From a checkpoint of a small model that predicts escape time at each pixel.
Model: 1.08M parameters, 64-pixel images, encoder arch convnext_v2, encoder norm layernorm, encoder activation gelu, encoder moe soft, encoder num experts 8, encoder patch size [4, 4], encoder depths [6, 6], encoder widths [64, 128], decoder norm groupnorm, decoder activation gelu, decoder widths [32, 64, 128, 128].
Training: adamw at rate 0.0016, batches of 256.
Data: trained on views of escape-time and Newton fractals, 15.4 epochs.
Rows from expert 1 of block 10 of the encoder, named by matrix and row number. Rows with one number belong to one neuron. Each number is 128 + 24 x the weight over its row's rms, rounded and kept within 0 to 255. All counts start at 0. Numbers have three digits each. After the name is the row's rms in percent of the matrix's.
# up: expert up (encoder.blocks.10.mlp.up, 8x32x128), inputs 64-127
# down: expert down (encoder.blocks.10.mlp.down, 8x128x32, transposed), outputs 64-127
up.0 093:114117151143137090137119150095088096050134138106159116135119127118135128165167151082144136101136152088133145094154121130086113163127137144137131131138107150155100113120071152117130104164155134
down.0 094:177146147101199166117123154110125108144108104159140121112120111146148147167120113123141174140126138097133161152095126087127164103122124093159141149154093144082112100148126107096132080125099131
up.1 075:108132121135135124117139144114125117120122115124138106160131116114125136101129104140137133122068130110082166154126160177154155127116155138161155104147105109137126121110108150131162175086138120
down.1 080:144151098149139109119136123193118119101128135157169116109118109169115073120103160092135172138119119117068127121134150166154145115105087124128108099181140138154113116161147120126134129140149065
up.2 112:133144121140129160140109154135168156137113188130142133122127093120161119130120166125036114163162132121143146101122118128108112103154155124135084140126128140142108141152126167114091164114132115
down.2 102:133119132124134116174089147061123154104120138111135122151124162107113120125102135099069077103175099138135119105145108167110109128137138130114095137110111141117168107056148125119129136093119120
up.3 073:093143110079137186140131115137133114130119118140116150168148081118148113124114151144134135134102115106135169126108097139127152101107175144128133160156184120156136099093154107144134146131079156
down.3 081:138168089152076145128133113122151142095130148133164155127087134122133133132126146126136111172105089139108157094127152130116134099095121129128104149162164139140092128100122088137144118180137166
up.4 108:173124159149138098126157150113123127112140102155139146160102131149116113139143130104157147106110162147114123129127075121156143052171132172120099135142115155114128119108120102155143124147133113
down.4 107:101103115122188114089164135165119117135113095152114129089137149131173099146122151131111133165073157108093143137157130158109134167165159147107119135124113160123059135169100153140128107106117107
up.5 082:092165096140132159133138151095137109132116088125129145148122111115147128136090118146143136148089142134158177095105091145118135088102202152121143077164153123136149095102126148142162162107088142
down.5 084:132116074138074134132132112133155126104101106133147153133092142092148117154127148145125133116125120168083161111117151145144144110103142127098145108164134119127112164090097109128139114135156128
up.6 126:167153127099116116119123098145105111126148150111134104095128133110107132124155153085148143145120106134142119153150127121165149121107114119121109191099171115146097144129135145175100103194159113
down.6 145:094127155129150120112114133162079162108141108132087118131144091155113110097130103148165138114123139115113146113162121127159126133168098188147110164160125155115104128141092157140146118129095104
up.7 109:117141128094126127126100111157134108100138133100111109145124111085112142133158175132149120123118120148132124110118129123123122159118111118125110167095158103134112104117120143156104079184121110
down.7 107:116129194180129133144096119143078152079146116123102158105120109159122176091117091119159127122140104128145137147165124105158145101149105183155090146149108152137167128059137147131122109131129136
up.8 104:115115121135111137158125107114088087064111107141145125143136085112135129142132168121183157090121132051128142090119144133128143153128130152120121128121146140131104096090098102129136099140123137
down.8 095:122125114128121149128118148183112168111128133137138135095114109153143143158174090156171158143113139125123186133097112117157147089113122124116085127128101121096100136122114106122167099170135134
up.9 099:112126136117180135144112165114131146068133155136127125114111113109150152169164134117076129089152146070127128127100137112108104130144120149128143132141110140154118138116050165130114124129155141
down.9 097:160158116134136154110083125131165127128127135146156136133109103109142102097110127131132159148195103125157147156115104071138135120133127101104124129152090129107143092116148127081140093131087174
up.10 107:094153164158105103162125138149114100122156164111162128070091122131125144103168141109092105136158159082113149128143167113091126135157157168141125171144087151139122126154130127116093151127140133
down.10 113:083159145123179133093141114123107125135184131130139113143152138112119102113124150092130134124095142079138168120103138091127138162108118115134149146109183149104089128196136109113149119155099136
up.11 101:180121151144112162149142152095097135098123092134135145162142088113109104157092142095146152135118159100163160098132113123116120085146136106135130101135142135137141097080107134144135122130130124
down.11 089:154126128120155158094151123128070121118116087142092111101085142142155137190126130151145130154117160159135110134120098111103163127146156102113107171141112148110048147128123129133137124138083114
up.12 090:090138120137116119124129120139118136134117110100128107122117177164105071130136106129144144120116126142164159123124152166132139128114161102159164097095119151127091113092138131170153162079156122
down.12 092:111130102093096077104133120175108114127108153136130088122131100127127150127102119089123130107120125070119141106140150152121143193108119133124125131131094130167088147164085101132097128114120082
up.13 086:153117132107143113147116112139091157072119139132158137107141124120120164162137143145115128081135109072120139141145118113101135171113102144105170118139109156153114094092070085103134120126144110
down.13 091:169153138132173161136121104140104122147123115145105115100151114114158125167141087158146172135120130094132132150106122082152151105112112110154148132130112105096110123152126109096181104155085141
up.14 095:143118145142121106093170143135169113129115147133150137090124125142119126127108092134097131145150170187125112123154107114102119100151098114147107100146111152160108133138101136114128166139142123
down.14 104:117143113126177155108141117099136113170110116097098097137125136082156100153128143129103130111121172125155122146138129154088140158120183082127136119079112176093080143155110133145145132135107124
up.15 078:127115129124134147123129157135108150112128082152107136137145136120150083117087119133191173098104109157130173131118107126132180086095170169140173133156138120111128096086132094135148167102107134
down.15 081:116123081105112156108158094124143120103112085110136146093094123129125147150143156124184118180115153130095127100082132144154146101129123118103175145136134106140099126132132084154125141175112147
up.16 105:145148119101159149144122114135143159126126172133125145115151094104160177118092149118071104123166110117156173109126139138137108093116114153109133131128127153146163145148131176118107180135108072
down.16 093:159127108156123114150159142144098117166120131124196096149074151117134090125130165085108134146131095132134175155163119149093123124108111149117145132132101124114114111130147139111170147125078115
up.17 119:130152136096120117110084093135118108098140133124123131147125109087115147118134178113135111123111114145129097108119131126157130148114133124125108173130153092134123109145125167140125068180128124
down.17 107:117102193151130147137131154159075157079103123130076142105145133134122166102112126142160121140125105128106166132168115124122117084139098198141119137179131137100134149103140165095131124130121151
up.18 100:167175146160128100116164172124158141126090119144162142116110138121146150151136096092175137123127173161116110143169108115092111163177077103130093120132099138142118127169130142114104121126163173
down.18 104:108134082154150111093128135114166122165095117123089116121119150122159092153156168126126126132098121123136154127125127091110108141126174082128117130093160147101101121162116117136165115157128102
up.19 089:104130130133137146156120119137079130109147107111148113127122150123131131153168113174155148136066139087091109146107140135067094149151096122148144098132077124152147138107088136138151119116116128
down.19 087:178144152132148133130106152183157125106178116167159088132131113130150121083118103144146148133141132086144138137135149125146161121174044132090134154160125137159146136155146093087139099141107141
up.20 108:138164143164101072173122131118102115089127084124144127131105148134125188144183073118139130143170142110114118110140144116147140151170127184121103164126093117120125122149140129159135120102163154
down.20 111:090120105114147108127102115149145142099136109140124135130118132123138081124150161129125121145147101126128183146108104074147100146144119143121135144119128122112118155171122123136166105127136118
up.21 090:095144122128133145109106123155124139170127093109062129115106128110128138125121124166136148164107117134125168122110145169102113143121158104124146080122134138142142092100155116153131150093086149
down.21 094:135128123097086118118114144145122087080148121155125112108126117125114150126120139112091099135105103134119133088128120148157134140122128167115129100160110133164115131157110111153099148129117086
up.22 110:109144135127128158155101131136114137068106121118132130153126081120134151153130184100144130130143131023137187076080138133122156124132135144120106127135144164140140146109106132126117113128105123
down.22 100:143123138109143186137109137136167139105124107159141163107095145152163138130120106130141145113155116147123141167103119087113140094126122164111112126161118088123148090123139102106167150159105118
up.23 101:102168120077123163128110091187136114139140115108080127139137099108142146103110154162125126145101112092122160116107145137099142150102176131144141138128160118165148116103148137168131142128114122
down.23 095:099124146136083106138122124132099159076128131117127114117110119134125128084120154136116086140146059160124146106187136150140133116114103157127093114161128125159144145106110143123121150149123130
up.24 096:130130122120130108105101142128132131119104091103107146136129178113114157140126100133177127121131112168110070137133154111159122170149120146142072169153112091106116093102132116097141147107149144
down.24 091:120114131116135099103137106081088156131120108105126120108134126129085125099130173081130104139150099102123139096119119075180122170147143103115116156149154123123149166134145105082131156125135161
up.25 082:086137126068164147115107082174100117118114090142103113152131092090142143116096121156136132128084112094126154115094160164141165140117164151155165109140143135128134092094137109151152155112096131
down.25 087:117135081162111113121134122177131120072144147178172149079093125161137114112092105100151124130115114138120136102162169148158127099107117147120125137148133074173135132065103128132144130143111097
up.26 085:142130127111152150142095118132118167112130125101098104105123101096133166113172106155091152114121097080149111148079137125106162115166123155094169146127146149158123124096130075119099156127142124
down.26 086:127126113135135159111112152136134169147165149133144109102140126140085130118097080105159144134158117096168120127124119113119096104155125151117139179157074122136146111116122113124164191122103140
up.27 130:109135119134109151169128115157102149148134089078101097126118147146116127140161108133123139147111132111137137140117137164085153133106118071159162106081155133110106133111159106166114105133145136
down.27 146:105134153125082136089110141160115127100161123142132129114165114158114115112116092131137114130114137101110101108155143159159146131140108162123113120170131160174112133150078127153081137112146113
up.28 128:143157127106130129104139076139121132105132147113109108113128121091091154128134175104145124139111121142151117122135145130124132159093129102113138139113152097153121119130128163179116083185124103
down.28 121:117112160162134123140125157164077155080135119133102137133124111155102177089157107135160109130145111130144167149164105136118144098156098187141134157145122152114114127095093171140128127114108104
up.29 100:142134146093135090107097141169143138075140099072097139115112169111101146112082106134114182088107129174097060148148116102166066124115147153114121136166142101098134094135123137123129115122124130
down.29 090:161096141131168100121146165060115120078140104112137119107172155135131135107103175111140072138130164100119092112144113150136150160088101159101135118127117118125149156124134149112109142095115155
up.30 098:142165111117140069110127123138133117080135106128147123140122188147123162127168075121132135118130114165126057138130120108156114131124128184117101167144109118108112131175157155173144150111176140
down.30 103:117112134143128097107132108141113128092160101126149152136136143103125100107144171149141123140106120119141152089084139125135109143099111111141133145128177119106115154159119153111146117136133138
up.31 088:107078112072121112112108116099159110125122127122110118178142159121106124110098100144155116090125123226117099140136120130133145147121157164142099186159127103106143110139149145104186185106155118
down.31 080:122136079130113091136124080117091144147136112119175127097118150118107093112127181118109127159113112128116126083147182129138122116123148091101113152122151106116105125125140115146157132107125161